Weights of a small multi-label audio tagger.
Training: muon at rate 0.0073, 7700 steps, batches of 64.
Data: trained on two synthetic voices taking turns or overlapping, over music, noise or silence, 26041 training examples, 18.9 epochs.
Rows from block 4, named by matrix and row number. Rows with one number belong to one neuron. Each number is 500 + 25 x the weight over its row's rms, rounded and kept within 0 to 999. All counts start at 0. Numbers have three digits each. After the name is the row's rms in percent of the matrix's.
# fc1: second MLP up (model.blocks.4.mlp.fc1.weight, 768x192), inputs 0-95
# fc2: second MLP down (model.blocks.4.mlp.fc2.weight, 192x768, transposed), outputs 0-95
fc1.339 138:500484500535552502584499509500499500500500500499500500393550500500499501500500500501504500451501500579490503500500500500411500500500390465500500500506500500501500503509500499500499509499500488500476503502500500534501501500499424516500500500553501500405499501537500500500498500540500500501
fc2.339 164:496486521495500500500508506593423500500501500553456480500500560535492500500527483512500501560605500501500525500525500495485500571494488507499500489487500499500499500500500500500498538499508477502457500500499499488484525500472496470546501567498500500500469500500499501397500500498501499499
fc1.345 023:504500502501500503501501455491501500499489520508500499490499500500500503499496501500506499501500500501500506502499676490493496496500492504499501501501500504507500500500500499500499499500500500506492496483498499500501503500500498500502501500502500501499505500500506590500502499491498496501
fc2.345 035:501498347500500500466502499501499501498466500499500490500492501515435505499495499499500500504500498500500500500503388501499501500485582498497500504500500501503502500501500500502500500498500500504497500500500503500501500499500500501500499497442500501500500500500500500501468501500503500500
fc1.347 031:501500500539491500500499500500489632500499510502500478405487500500499505496510502489501500504500510501499503499500500500501500500502500499497439501506500502500499498500500496501502501504506502506504502499406500499409500500500478501500507500504502444499500497500538500506499500471496498507
fc2.347 109:500515397498508498474501497433497500500496500500500417583489500500500498505500468469500500439501500500500500531500517500500500500579500501521499499500501499501467500479492500520500437504500481496499472488500500497499500500500449468460542503500478500500500499459488500500500504500496500502
fc1.352 081:500500500521502546500500503501501500500500500428502499259528503508502501505500501499500500500502500501499545500500500520424499501512499498500499500550523515500500522500571500500500500500501500499500501500504500495500500500500459499501500503498500478499500455501498501500498499499500500500
fc2.352 113:500500497501499500503500500500499500500517498499499500475500500503501500499498497500500496501500500501500500617500500500498500500501498497452480501500472500500502499500432500502465500500496500451500503529534510502498500551499463560564505488515500500500498500499500527499502469501518500501
fc1.357 053:500500500499500500500500498500506561499500501501492499222500505499501496488500500501501500499501500498494500501500501500366500500500495500500438501501500500500521500500500500500500500499501500500501500459501501498500500500500500500500500501501500500500498499501501499497501500498499500500
fc2.357 084:500434500501500499597499545513500530502401500500500500535497500499436499502500500501500500500499500500500617500559542501501500500447500459498499500501500501500500500501501500461456495500500500500495501500500498500500500586500499500499500500500492499500500498486498496495500499547501500500
fc1.365 242:499501501527554486522501499500502486501501507500499533308500478501544500506526527550532502555500500500500507502491500504440500499501491493496498487602500500492500486506446530500483519500499498500527506500501480502514500500500502588500502468569516503500482494507509489500500500496500500498
fc2.365 264:500500501478528501456499501564494500500498502447500486517469501437502493499505438500508521447499486492500520483520509501500500526508530500497521499601501500523496500501534502460500498552522477513480428506500498525499532467500512480504512500500447465505492491513509499499500501488508509500
fc1.370 048:500492500506353501500500499500459496500496493490500501301500513500493500498499500500521500500497499501498500495500499500510500494500499500495486500500501500501487498500500500500500502500496505500500500499501500499494500500502499500499500501576500500500500493500500500499500500491502500500
fc2.370 080:501500502498500500500500384496500500502500499499498499559500592501500500500502503520483500500500499500498498514500500499568499585473547502497500500500500500500500500519500500500490500520500500500501497500496499501500440498500504494500500500503500500518501501561499501500501498503500500501
fc1.378 090:500495500501527500462500499500497496488499500499499500357496499435501500501498500457555500502470501492501543500500500500500500500500500498501438499601500499499503500500500500501499501499499501500501500396495501585500500500500488495500500499501500501467500494499504500499518501519499498499
fc2.378 116:501502510500486497501499500365483499499392503502501520536500524500500502500523500502500500502524500500500489496502494499513500499510491500522500499500496501500500499594505500498501499501499434481499487499487499500500500538503501500569499500489478514502500500500500500497500499468499567500
fc1.379 087:497512500502501500497501500499502500498501500500506498286501498435372507500501500502520502497500497499500493500501501500480502501500491499498408504599499501500500499496500501500504499499500504501500500499504539497502500500498506499498502500537501500500500443593502499509502494501501500500
fc2.379 102:493548499450495500501580501496499501498538500499500485514500498500500499477497498500500488500501499500501432550500506519500497498578501500525500500505499499503498500500501500499501499524497500499501499507500521501498501493475501496500500505501445500500500500500500494500500499521489500498
fc1.380 437:508501498479516477510516500499505498503500486489497491299500492496508490457523503482510506513506518516497511493500494481438493497500502495496540500565500504497516505519496505500498484490466491509519506424525500495498500499502518423499526494527501500502499450496499500499507497503500494500
fc2.380 404:499497473492476500526483498583409501491455500486490489509500500502499526436488499507479497455411510492500450489520495482515488499387525480521509498509502510487504503534506500500517500522493458526528524499511560511496487580517482500459473505500503522501500507502515496504478481489482499492
fc1.381 152:498498501507499517500504501500524500498500498497500545335447501498500500500500500500499432501502501499500502500500500501498500496500467501499500500500506500500500486553501559500512500500478500553499500498500499500500501509486426500500500493523500490500503499555507500500521498501500500502
fc2.381 166:500499499498500500518515531500489500517508501501500500500500524543499549500558498541500500499500482500500561582506477411499486503501499501500500500525500500500498500522500498500454491500500499500512490550497501543501500464500503449453500500503499500500500444479477481500500500500499503499
fc1.383 184:500455500570498500448499500500603501500501500442498494365501439463500499499532483500501500552510500501500493500500426501493500499500509500498380510567500513501500473502500478500495501486450411500500500487568500497492500499500446475500499490505505489504495464526502502500499504478501503500
fc2.383 169:498552484491500500499491548480528495500488500515534499512500419500500500500382491500500500497520532484500554466512500546519523500484508500479500487513501500498495500563473500507498500501502486505475515509420499500464483393500539519500500508498500433497461500506500501590499489502500491500
fc1.389 324:501496512591501462501500490500496515494498500491495484346501457506538498392498499523514500494501481496499502509498500502558500497500498490518445518519499501499503492564501503500484517508498502496501534507563500501465500500541432500491501499501499510504522437476520500500481500569500500498
fc2.389 330:513469510512491500476424476527500486542495502517500501547500495496494500465497444508530500514506494492500498492466491505458520486479497507449493494454475490492546513491472502445512501495587506445500451551521504496493488501499494526495535482500501455500511501485481502465522430496494502489
fc1.405 105:500499499501537499489500499499487500499503500501500552304499487498472483516473500503474498500503515565500500501500496501475499500511501480450458503526501514503541499518500499500500503500499500498503501441460500499518504501500527584512498477498496512514499498511512499500502500500502499500
fc2.405 103:500473461453486499489491461510485501516471501499482581668489453499500500459539475502500499501500479500512473468504501500572508469472486502499503462496484500501514499471472500498502499513500549500509529490501500529502501471490501511479501497500500516500501500504486499493499496482502499502
fc1.406 584:499491509523492515495499501500491527489498497488468479254507492500483500489498504519503496496491500500500471500504498498415499500504450528487453498557501487501484504519498496500526506508503486500508500504519499503507501496500457535492504496488485500554504471463523489507469500470500499489
fc2.406 568:471534427455529501478493468498551507495494510504498493588489479478491456527449496473482497453485504491500479512468461512515500500476503484492500494499467500499531491509434506558509492500466512500464496472470497475533527457499499499505495504497476553508486499509503516562500496532489492540
fc1.409 020:500501500501501500498500501500502499500500501502500501490227504511514512500495500515504686501499508500500501500501497500499500500503491475500499500503501502500500479500500500500499500500504500506502500496499498500499499502500500502500501500500500501500500415495492501492501497501500506496
fc2.409 024:512477462500499504501502500500504500500498500499503492512486499498518503491499499501500500702509500500501498495499504500499502500368506500500499500500500500500500500501500500500500500501502500502500499501496498499500500499500501504499500501501501501500500500500500500500500501500500536501
fc1.413 006:485506500500507499494505493502505502500501503490503496495403483497500502506491505506497498501509506518496508501493485499497498500502499502521472508511500495499515528502493485498496502502502501512504503498523497497502500503499486501505499508499498499500501500503500503497492520500497504497
fc2.413 035:500501501501504501501497492506499419499506499500498496500500499500500501502503497502500501497499499500500499500500493500501500500501503498500499500500500500500500502488498499500501498500500500499500500500500499500500500505500500507499499499501500496500499500501501497501501489503500386489
fc1.414 299:497504501538532505507500487504504487492500501490500503296530442518496500523532503507500501501500549518500500501502458472509500500500553496471494522464498500503498499496497505500484504500496515498511506519568499478503500498501516497499493489532512512490510423533501485495499500501513497498
fc2.414 232:488551576457515508496505461497507495467521495489498495561501478485477492490514499499499497516675512480500503496488515536488501501502505501501502495502502478512495502487542489499511492497521474501529496487532508503503501507530553469532500478500545500523500502495499484487500500480503469459
fc1.422 226:499506486525500499494501497502532483502499502475503528244500522480522485481526500508504496514495499497490499478495500510469501495499527489500471498529502499500510500502501505500517523499506500493503498405606500499495506500500494526502502505503500527500500484529500503500498500483500500504
fc2.422 223:519499526495489489513490500511434555497489518466507504500500508492500549493526496495496500586484505494500502472560501498498492500627500503554514500489501514520458500484405500493508496500487546495508487554489508509494502424481529507502488482520487496502536491514492504526500500500478511484
fc1.428 016:500500495492500499499504500500557501500500499500501487239501500507499500501500496500503499500499500494482496505500496499483500493497500505500500500503500498500507499501501495500500499497501506501500499500500499505497501500503501511500505508500501497500500492492502500500499500396504502500
fc2.428 022:505492500497480509503500500497498500500493501505500381495514500498495500501501500501500498500501501501500500501504501499500498500500500500501499498335498495500500498422500500500501503494500501500499501500498450498500500501496499499500499596500501483499501500496500500502517501500495499500
fc1.432 458:500553502506490496494502513496553501498486496509500463282495515504521510516464500503532507463487509507490517513506502501444502499499563496471481494501507494505498501535508519500483495493497454518491506518499500502473501497500430551504500490499500487497501445452508498497491503506504502488
fc2.432 360:485505510448519496497498498538486465535430497500475488610500508510530437505537463492496502508536494499500512486498496536513487485444510495542518467485515517516475506494451503541566498494514502492503502485476515483463508457489504488491506517500509511501500510537486504530499518461551524498
fc1.438 055:498526500502559500561503500500501500500501500505502495404501500498500503427502500496500499496495512499500416581500500500325500499498498499499499496501502399501502500506477499499392497500500507501500501499501501500500497499500501500499499500502503494496499460499501499500500500505500498494
fc2.438 073:501496498501534500562493500502461500500501502500588501499500563503500500496501501500519500500501500463500485499596501500497500500486690500501498500503499504501502500500493500501499498500501500498492500499501503542496500505499501499502501500500497499500490553500500500499479500500500500496
fc1.440 006:500502500512500502498500499503504500500502499500500496478500500498497481501498503501513497501499500500501500497488492500506500499500497507513476500549500491500501500500500498500492500501490177499546499495505496515502499501504504521495501500501500493500500493501519500500501500497492498520
fc2.440 007:500504500498502499500492506499512505497478500500492462497511501497679501497487499503499499491543488488501500501501500500512505502497502497504501501494490504499492500502500500500500505508501471500498503477497501500537504456500510502500501499500483500500517500500500500500534500543501500500
fc1.444 201:500499498502451502499493500500496499499501501466501499363468480490499497499500501499500426486500500500499493496500493499430501500500548500509479500501514499502500430451495458500499500496500410515501500409649499473498494499503411553500486500513500499497547502529500499501483499469501500500
fc2.444 307:500509424500489500442523500409501477502403500510508441602500509514482473500500476539533500528490492499500460457511500500500487500467524499480501500514461499500498503500527500483468500500553500500500505500425513500492510494500433488531520499500499508494506477494456500508500505473511500501
fc1.446 012:499498498500500501535500499501501500503510500510494500478510494499500501500508501500505500487506501500500504524497264499495501501504499497499500502509510500499484498510504500499500501499497506477499500500570500506499490498501484684496500502500499487493608500499500500499501501500500501487
fc2.446 051:500500500499501499500501518500415499495470500500500505500500464502493500500500502497500500499500497500498500500501500500500500498437514500498500497499498499500500495494500500500500500500498497500500500592500500500503500500500500500501500499500454448500500500503503498500500496476500500500
fc1.454 175:500500502502500478500501500500501500500500500499500513276499523538501501502516500531501500504501500465500500500498516500497500500500498501500500500544500500500500499502501500500498499502590464499502501390500498500514500501500450501500500500502499502555463497510501500495500499472500525499
fc2.454 170:502437499500500500500501566595462500501536500500486545473500434503485493502501500511507500459540499484500440500500501500498503500362462503521500443453500533478453500470469500502533500500502499477499500499500485500500540500452500557473489500500479500492501500501500500467500499501477546501
fc1.457 192:511502500502519481501500499500499500501500481484501499312501498499500499427500500500500502455500537495500501500500500500504495499455501502495497501591473502500500517547500452500490500502492501502499526492538500506505501500531489500499500500500499516499501489501498509506470500467507500500
fc2.457 262:518426464499500502470470465523493500503466499500500544583480472512499483502499497500498500528553499498501498424490480500510500515463617475500502504499502505497562500489527501508488500508542491500501507413500502516513500483515490500593492501499522504475508499500500517500502500461500551478
fc1.458 027:500511505502500505500500500501526500499500500501498500468500499513501499502500500500500501501501503500500503353499499512495501500501457499503491499500500503500500502500503507500500498500499498486514501501500500499502500501501500500500490548500502501490499499500489499500500505501499494499
fc2.458 044:500501550499502500500502500481502502499497499500499500500517501500500500503497502523500500499499498404500500503554407500499500501493500500500495500500504500500500500321498500500500496501503647510500500502388499527496500495499501499501500492500501495499501493426500500510500502499499498461
fc1.464 020:500403500502515499502499553500504500494502500502490500481507499513501501500500500496500501505496506500498514512499496500497500500500500502379482500502504500500500494500485496504500500505500493500495503499500504501502498496507486500500500500494484499500503503474504504500334500494497499502
fc2.464 045:496500500499501498482500452501420512494500502500487500500484501499498498500499500503500499503500501497500499500500500500574500500506502500500500499471497499500501500403354500594499501500500501497499500500500500496500500500496498374579500500507506495501501502500500500567500502501500499500
fc1.473 023:499500500504500496499499473496500500500500501499500498270501503500495499498500501500515494499495519513500500500499421500500500500500504500475505500500501496498501500500500500499503501501499512500500499499504500493500501514500497502501503500500506500499504501484375512500499500500485498501
fc2.473 066:500500500499499499501499500524500495502498499501500456501500500498564504501500500500500501502570498500500501555500504500497501501499499504489500500500519500502495500508500500500500499504501500500499499500500500500500500500441499476500500500500497500500500500504497500492500489500500500395
fc1.477 009:502501500511500500498499498500528500498500496500500500486489490500500501490494499500501498500500502499500501500500500500501499497499484491512460501512500500498503499505509500500501500500499500500497501501517498501500498498500500513500500493499503501498500500500500501502504500500498500498
fc2.477 010:500502500500500500512499500501483499500488500496500500499472514503501503510498507500498501500506492500499517496500501497499500499500500499508500507497500500518500512493500500500505500502496612487501500499493502504505502502500500500497498510499499500500516500502498497500493582497501501529
fc1.483 011:495500500509503502500494503500501500500502499498500501354501508488503502500507500501498502500497502499500506499501501499464499500500497501544465500507502493501507502501500499500500500501502501500498500498500500503504489501500501515499500499504478500500501399500499500500503501500500504493
fc2.483 025:500500497500504488496505501500500502498500496501502492498500614500498504491495500490500500492500499500500500507500481500497500482510500500504500500504502491501500500500500500503500497500505498500501500470500497501491500501500484497510500497500500499506500494513500507501500487500500500500
fc1.484 007:523504501503514504493500502499500533473494499505495500484499488499825500488499499500499487497500498502500499500483498499473502499500496500500502505506512498500500523502502497500499497498501519505499502497512501508501500503500485502498500499501499500490497487512501488492502500487486521501
fc2.484 009:500499500501451482504483518485497499493490499500483492503499463499491500545499499606500499518502502491499504503501491500501501500468501462501499499501500508500504500500501500501502520499524505521503507504498506487500500503497500500500501500515497450499500620501499499517487500501500499527
fc1.493 131:501463495500480501500499501500561499507500501500497500400494436435500500499498500538521500500498548499466500519522473502456520499501500503405509500500502482500513504546499500500501584500439499515484499500574501503500500487500499500500499501504507500479500441502500500500549500509502499502
fc2.493 231:500463508514500525499455525500486518428500500500544500500501500500500589544538500470500500523500500500500462503511481500492499488500499472485458500500489513498500500564500502442501500500477468500474573500499516499549515501500500461466501500497500480500489497498510501508502491501500500500
fc1.500 063:501502500541473494499500500501540502500500499459499501372475497500504501500425500499502499502500500482473693501500521500500500499499532454495470499499500537500499500501503500500496500503500503500500500491566500560500500500500492500500500502542498501500499500515501501500500500497458500500
fc2.500 091:502500537487501527527502550390501500502498501502500500349481501501560500441503500500502500500500499503500500503500517500505464527500518500439512442431501501500500500501500500473500500500501500500484501499480498502502501500500454500555500500500499499500496500506495500500492401500500500500
fc1.508 012:500501511503501500498503505491502500496505499500499501163501475499500500493500502503500498501499501502498501476513499499499499499501498502496497503532499505496501500502498498500496508489499505501498500502497499503497499502497498499501501500501501505500500495485493500501501510503507496500
fc2.508 009:491498500500500501500529503504495501499508476500502502672499498502496500500515499498499498506510497493500501506498485499501501496502502499498500466498502499507501500505470508512500503472499540499496498503502490489501501509510504501500502499494500501500499499498500499498500498501458503503
fc1.509 017:485500500505498498500500501498494502617500503487512498482500569527499497492511500499500500499508492501501501487500501505499499499497499498428487509505497501500508500500498487489482502501500465500499498499505520525502500499503499794500500500500500500500500500499497500500499498495500500504
fc2.509 038:500499501446452504506500501498500507501500500505504500502501496485499500499508502500500503500495499499500500500500500500496500502498499501500505500500498503498500500504500500494501500500500500502500497500501548500500500498498500474499501500501500498501500500500500500500502500501500500500
fc1.521 316:500501489500502502502500501500547512500514500486487538293470455514477503475510500538525453516486500505514488499497492500500500501509486492482511500539522500500500500484466500500492516510480500504490500523599532499501501517504463510480494500502490500495501495498500500499499500467507500521
fc2.521 312:539492563485500508529442487520508515501466522500476486509459495478500522503511500500519500545559504522500472459555537499510503524456500507478500474448500464500560501501561500520429500500563500470512502460501461500514564499489437501549500499500500499507485500523500492509488509500500491516
fc1.523 293:504547499521507485516501509503504489499500516483502516265499537523470506482494500522502508469496500476496528499492502510430500504499538499489460528548497499501505497498494488500480501513505454492499517513543501500497499501513405511498500503487484497447498484499498500500501505498509501500
fc2.523 248:493473556500521495546460494452512531542499513507498519554493525466518487531495554552501497517469496505500548475529469456502488487488498501492497488489511500503524506530499495519468489518508538453502573499501483481499498503501512482564484501496470515498471498502501477499523500500501523527
fc1.524 459:499530484526569558501498502499492483499505498474519482356473461491499501481495498487517500588499499508504521500494498513405495497502522507482481491573500495494492511485462483500501497500500486556497500490569493500502501542509455497472505504549500492504496499459498501504499500518500500509
fc2.524 434:517464458513516494501506500544484510483515516544495458586500500502493453477514488503481473563523500515499563451488526478516502500515474493481500510506474500500504499541481498527513500501526468496535508503495499453486560488522501506500510514508466445502477502500500511459495491484458515514
fc1.525 017:501490498499515506500498500499500499499500512489500497476499499500498500499499500500503502501500500842500499500498501501498500496503498500501499501506500500499500500500500499500487500501499500498481502490504500501500500491499500503502495504507500501499499495499499500500502488500499499500
fc2.525 017:497505505501501501500505500484497502505498498501501709499498494500495500500502499500500500500500501501501504501499502518501500506485501503481500500500500500493499502500497503578503501500500501500501590501500499499503503501500501498502500504499502499500500499524501500549500499503500500501
fc1.529 019:500500499500436500500500485500503501502500500500499500306499507500501497498499500500500499501499499500500500500500500499263501500499499500547500498500501493502499500500498490501500502476500500500500501494505505500497500499502500502501500499499502501500495487506501492500476500501503499502
fc2.529 028:500499489500500527509504499497495512498507500495500500500502501499500495500500498625500500497502499499500491475500499500500499505747508518497500494501499501500500500500501501500672501500505500510498500500500452501502500500499502507496502523501501498506502500500499515498500500501502499500
fc1.530 012:500680500500526501499500489499502502500500501499508490465506495501500501501491501502487498503527498499498505499488499500500502500506500500495496500510501497507500500506500496500498496499500501499501500496502498503500500509505498499501499499516500509500499500499500507495488500506495496499
fc2.530 020:500500501497500496500500502500504505501501504611500500501501503635517502498496501500500500503500501500500499489499501501501500638486502488500505502495501502500498490500501490488499500500504409500500499495501500501501501501500501500500501496500504499500499499506497500499500504498485503500
fc1.531 080:500498500500604481494498526500499500500500500502544501336500499499500500499496502504502486500504500502501503500495500499402500504500500498500512495508496497499459500522500500500500500501500500494499500500501500500507500498502465498499500500494499501502503495500501500496479500500500473510
fc2.531 089:458545500502523499606500500466530500500500500500500495463502462500498499500498561500500499513500500499500409501500476501500501500499389472500500499500500498437504498498502501500506531500499500494500530499482521500500500558500500499547500500499500513502496495500500468500523500500500502501
fc1.534 492:500526500561505461507490499500496463499499499481488480303490442488493501458493500515501512483499500498502500506495524522372499501510439499464499477500520501501498500493507499500509522500494465499510490458558501491513488505498492520499484469499501500501474445515501500500507501509491502501
fc2.534 435:501502470481492501459481500552501440485550498493521484622500499513500501483499513512488506526507500516500531535483502456495501499425459500493481499511498500500501501533484505531446502488521491495501500463545456541492502584492500458514496519500517468488515502519497503493500474505497503495
fc1.539 193:500519500500533501493500500500501501500500500483506528408500477483456498414496501492600501500501500485462540475491501499501500500500441499588434501512499558502500500528500500500499500536500448502503497500503501501500493502502445577500499505492499500510501459501500502500502500542499500500
fc2.539 286:492532564464518500487481500483464505433603520496506494472500448540490550536492492500510500521514503500492500443500499512447485477500501518491499499500514500500512500500474499537500500500513500481509508500501499568479443525494485515455500500481476500493483526501500508482501468465502546500
fc1.546 712:506483494441499500499504494510523507503512502517503532282492532496536515541439486500505500462501490500492513493497500496506502500502496509475506504599512511499505493450499463500486501494491493496507515507499505493472508498517456493511500499482520504491499494526503508496487499476500494499
fc2.546 667:497491505487494509498566462539565458491496463484500534662513502515512507475537500496488497496494523475501522522496471500498501503465472515499500516482498503493524509522551500506553510490495460553474566524515492508520545472497499513508505492524506524493474499502480499545506492496505511487
fc1.549 054:500500500508500500500501500500497500500500500486501500334501509500513500459500500660500501504500499494500500501496496500499502500499441498502449504594500463500499501500502500500500500498500500500541500495599453501500501508499500501500495500502504499497533500496500500456499500500499500502
fc2.549 085:500500451500500504496501495500499500501500500500499503500500499499499498500499402457501501500495500501500500481498499500490500500499500498496499487500544500500500500501443500548500500468491500483500494500501499500507501499497500602410500500500524500500497500500490500514501500577500499500
fc1.551 009:499500501502500501500500500500489501494500500486500451169504496500523497499500500500500498506500500499500504498500502506499500500500500501497500499496500500503500499534505498496500499493500501501500500482525497501503500499506498448501498497503499502500498498499501500500500500503500506513
fc2.551 021:499395503497495537500480499499498501500495488500494500511503500490501497504504500500500500500500503500501494502506503501514691501490499500500500489497500500503500500503477500500503500500515494499499500500491500500500500501496490500500499482501500501501499505502500500506500500500500500498
fc1.552 171:500490499611495500500500500498500466500505500454500500380490472496502453482501500513515499500500538496502602500509499500503500497522501502500503501515485499501517497500499510500500500500501446501455499500544494491454500538500497545500512498524498499500475458429501500500501499537500500527
fc2.552 182:500501500477501500457521549501465381500535500484519538496519511500547500543500539567494500498494500500500402500499501499499499517500500528480500518501494461502500510500501502484501500500512500500500500526509500501499541544475498503501501538501525500500488593489500519502500499500501500498
fc1.560 025:499497499506509497501498501501499331500508499499506500483506499490463500499499499500500495490498499495503501501497498505498501500500501509493429500511509499502499503498501499497475501500501511503505493496502500503499500503497500526503500500491503500499501498499492500493499499499493496500
fc2.560 062:500362500500501498500500496501477500500487489483500497499500587542497499509500500501483501500501500499500500495500498534502500502498505482500500500501500500500523500500500498493500499500454498501494504501498500500500493500500501504500499498500500500501500499500500500497498499500501499500
fc1.562 311:495506500527500492500500500498528511500500506493500483295474455495490501461498500501533497488501501513500525501499500504501500480513533485484432510550510460500490487475494504500501499500500492500500500511600495499500486531510427497494495503554499499532499418505479489492493500479514500501
fc2.562 254:505494500500467500489477500419445546503463500500536491403510459494478510499427501576512505532500500494501462493487490495506499500512512476500499500466504500497489500499525510501503500500502498518449501494514504489499503500496500561524499517506495418499513528475500500478518477501520524489
fc1.564 262:503495501473498499499506473498504499494501501496499488347493514497517500465493500505531490554467508474498494485499475500493505501502504500498414501556500501505545487525500507500523507472470498537502502494515508498499501500526492477501488487511500463483501519496504501501489500499499478491
fc2.564 369:476501481494502495511515514478512508507467499495518498562487529502524499503474493471499500525498501503500503518539529505500506501498512485508499477490521502505507500501505501562481502483482518523499509539537533498506509457500534509476500497505536490493488499508498494492506546488504530503
fc1.566 174:500525545546500502500501502500501501500500501502500500366501502500497500499516500495548500467513501500500558500500500510400500500503521502444520500538510536500500499499489500500502500500482500467500501500656501499474500494500389476500500484501500500500500500500500501500537500499500499500
fc2.566 222:530501468457441543508500500500615462481615500493506502502499500500491503501431478551500495435485501500499471469500484498481499442487506500500501513507494500500500500465541501501522485489499419501500502507500500500500500500500479493425508536506500500491473510500500507511501497499501501500
fc1.575 013:497499500500499499509498522500500496498500499500500491390501467502487500506495500514501500516504500493500512497500503494497500498505499500486492510501520502500499500459499499510506500529500499500527500495520498501498489500501497507500501504499500499382504476496498500499500499496501500489
fc2.575 043:500501501499500500500504500505501500500552493500483500501500500501500499501494503499498500499503502500500500500497500500500501496501499500495500500496500503500562500500509500498467500499497501501500500437500500500501500501500500500501504499500500512500500566500500500500500500500499502511
fc1.581 029:500504500504499500500500492499502491502500500498502500330494502501500515502499506504502498505499504502497500498500500500500500497500498502508502500501497504499504498501628499502500498500499503488486500511579500492500500500500499501500498500496502500499503498501500499497497497506500500500
fc2.581 057:500431504508501500501533497500496570505498496498403500641503498498499498499496503501500500517361500500500497492497502503501500499499500500501499500501500501500504500463575502496500502502500492500499501500529499499500499495500499422493502499500500502500503501485500500501500498501500499501
fc1.583 237:490500487531535525502501500500500441500526497500484577340485432513490499497501500500499466505487501504499501472481499500359499496500535535485499499556500499501464479499500492500489500498495500506500500481558500504498495525500490519494499500522525501500500437491500500481484459500500477505
fc2.583 221:504498461494485500422500488515500459514499501501500500634481495500531500501471507498508500500460500500502500532501441543506500491501490500489496500539501500500511500458500499500500501500457537495461501490464499504500468554538507465547526493471535501517489499501509509520500518503500500499
fc1.584 171:501501501496425492500504507504528497500505493504496518295474502506481505444502499486506500501497505500487525489501511495481500512499557477500486494558500480501530492550512498500509498500533496499498511500563500504481504520504461500510493502482501513474501501454493500498479499465499499498
fc2.584 185:510492543513484514530435489542577490524530500500500473625494467470500481561501501537496475478514501492500494501494456489507498513503466511499503504492519501472489501500477501510516502505517502485495532482496502522496497488508495503495503500499518498500506520516498506467499503441490483523
fc1.589 148:501499500511513501500499503501518499501501500496500517225497496502504500499519500521554502500500475501500500499500522500484500500499502494500528501498490500500499500500500481500499501518500466501469501433568500501523500497500491504500500503500498502501504484499515500500502500500500500501
fc2.589 156:500496500530498500480513471608491500500450501500517404487500484498509499497472500500500500501540500507498492512557499500466519500506493499500533502554500480499500500501500500510489500500501440499499501501510500499500516500500415480499500510501511502499493500523499500504417502498501506509
fc1.595 042:501499500503502501500500501498401503500500500500501501339497496498498500468503499500504500499500500500500500499499500500480500500500500498626503500504500503501500499498511497500500500502526468491501501500630496500500500494501498556500494500501500500500500507499501499500500499499500500497
fc2.595 059:506511540499499500500546502502498509501500502501501509511499505500500502494499501500500500502542500500500501499499501502501500489496500500499500496504500501500469500506513501506501501500501467524501499502500501447466499491500500504504500503500497502501500500503500500499494487496499356504
fc1.601 169:500539501508501499500503525499501500500500490506530528346489527481500489502427500505514500530501501503500500487500507500443500499500462500427532490505499491500466499515500501500502499499499498536501500495564507468464494500500474591500502499568494523501536392473497498500500500498500500545
fc2.601 181:500483500500476520502477477554538461500497499435501501500500537501500500543499500504492531552474534533500495500500425500497467500473417500500499499501521491500507546479500492497500500441499501426489502584530500460500500601547499466499500496500501502522500493500501513601496558496500488504
fc1.602 147:501500467521502500500527501500571487501501500499483499348481455501500499549475500499501500481480514499496500495500500500455502500497496481502498499503499495501536468536501501500501519500498472519499500497502500470501514515501500590500499500500505459500500414508500499503500501502500492500
fc2.602 165:500491476509500485502488514612519536500492500490500503454505541526500465497501507516500501416500523500500501469522499500500498505501500517495499488515498489499536500517500500502539500524501471436480540500575501468519467495478503430543500499501501515500499502464523466427501492501499500479
fc1.604 019:499503502510503499499500498497498500506500500500500501408309500491500501501501502500500500500500500508497500500500500500499500492504499499500500501500499500500498498501500491500502500500496496507499492501518498500501501582501498518500500500501500499579500491493500500500503500500500500506
fc2.604 047:593506491497500497502507500502503498409502500500502547500498505500502576494500498498499500499404501499500426500500501499518554504488500499499500500502500500503502500679500500500500500496500495499500503500500499498500506500543521506499500500503500501500500501498497499500500502496424501500
fc1.605 017:501504500500499498502500497500498500498505506500501490489494502498500499496500416500504493503500501500500498500501499500498500497502494500495500505504498483502500500500470501500500493500499499500502517499500500500499500500500487502499500500499501499505498494500500499505500500500500500500
fc2.605 030:500499500502500500500500512500505504503501499499559501506508500500499645498501500500500499503493501492499505498498500500500499502498499497495499501500501517499500500510500501499510515500499436500512506500500500500500500497500440506498500497500502500501499500497494493500494502498496445500
fc1.612 038:500502500501498489500500500497592509499500506502490498400502376500501500500500499497501500500500493499500505499500500503488496499500499500508416499502500501500499490613470500499500500499440500501501501497505500498500501501500447495500501500500503500496500507496500500500500500503501501500
fc2.612 062:500500500498496509499539476530500459546500500501500500339500499581498484500466500500500500497500493501498500499500499498500500501503483501500500482500500551500442499501500497529498501499500501433503501504500505499500500500462534500525500501501499496500494506502501500499502500501499500496
fc1.613 067:500500499508500498500500500501501500493500501500504500354500500502502500499500500658513500502480499498493499498500497506500498500502500498491500500500501505502514499501502499500500501500500500499502500498498499500500500555499400502500499501540498500498499326499500501499500500500498467500
fc2.613 094:496500503500500503503500471499516527476500500500500500499500500486502499497522472504500500500500502500500501448499456500498501482500500499500500500501501501500526501420502500535503498500500499500501516501500501500501499394521499500455499500499528500498518500536515538531488552500530500523
fc1.614 034:502501491500502492501500498500500499499500506500377497285500451504500500497493498503498500500500504505488501498429503500499496497469467501503423499635499503501503562502499500499500501481499500501494500484501500500501500499500400495502500500500500501511500492500500499500507499500503500500
fc2.614 089:500500500500494499462493495500500560500593503500498500573500500501521501529502499498500500612500500491500498531505500499500500500500500500499500500500500501500500500499612532500501499501501506515501502499502466455500500490500500499393499499499500497500499499494499478410500500450480441500
fc1.617 021:500527500535499501500500500496501501487509503499507503432500500500509499502491500500500500500500498499500503500500500492490500500500498501499504501729500501497489500510497500500509500502509493500500500491499502500500493497499331500504497502501493333533502494499499500511500500500500500495
fc2.617 050:500500500500500501501498501500427500500499499498498571492499500333500500500500498500500500500495601498500498496500500499499502500495474500500500496498511500500499519492500555505521500500532536501500499496604501500501501501500500500439500501497500491501500500498500499537500500500439538510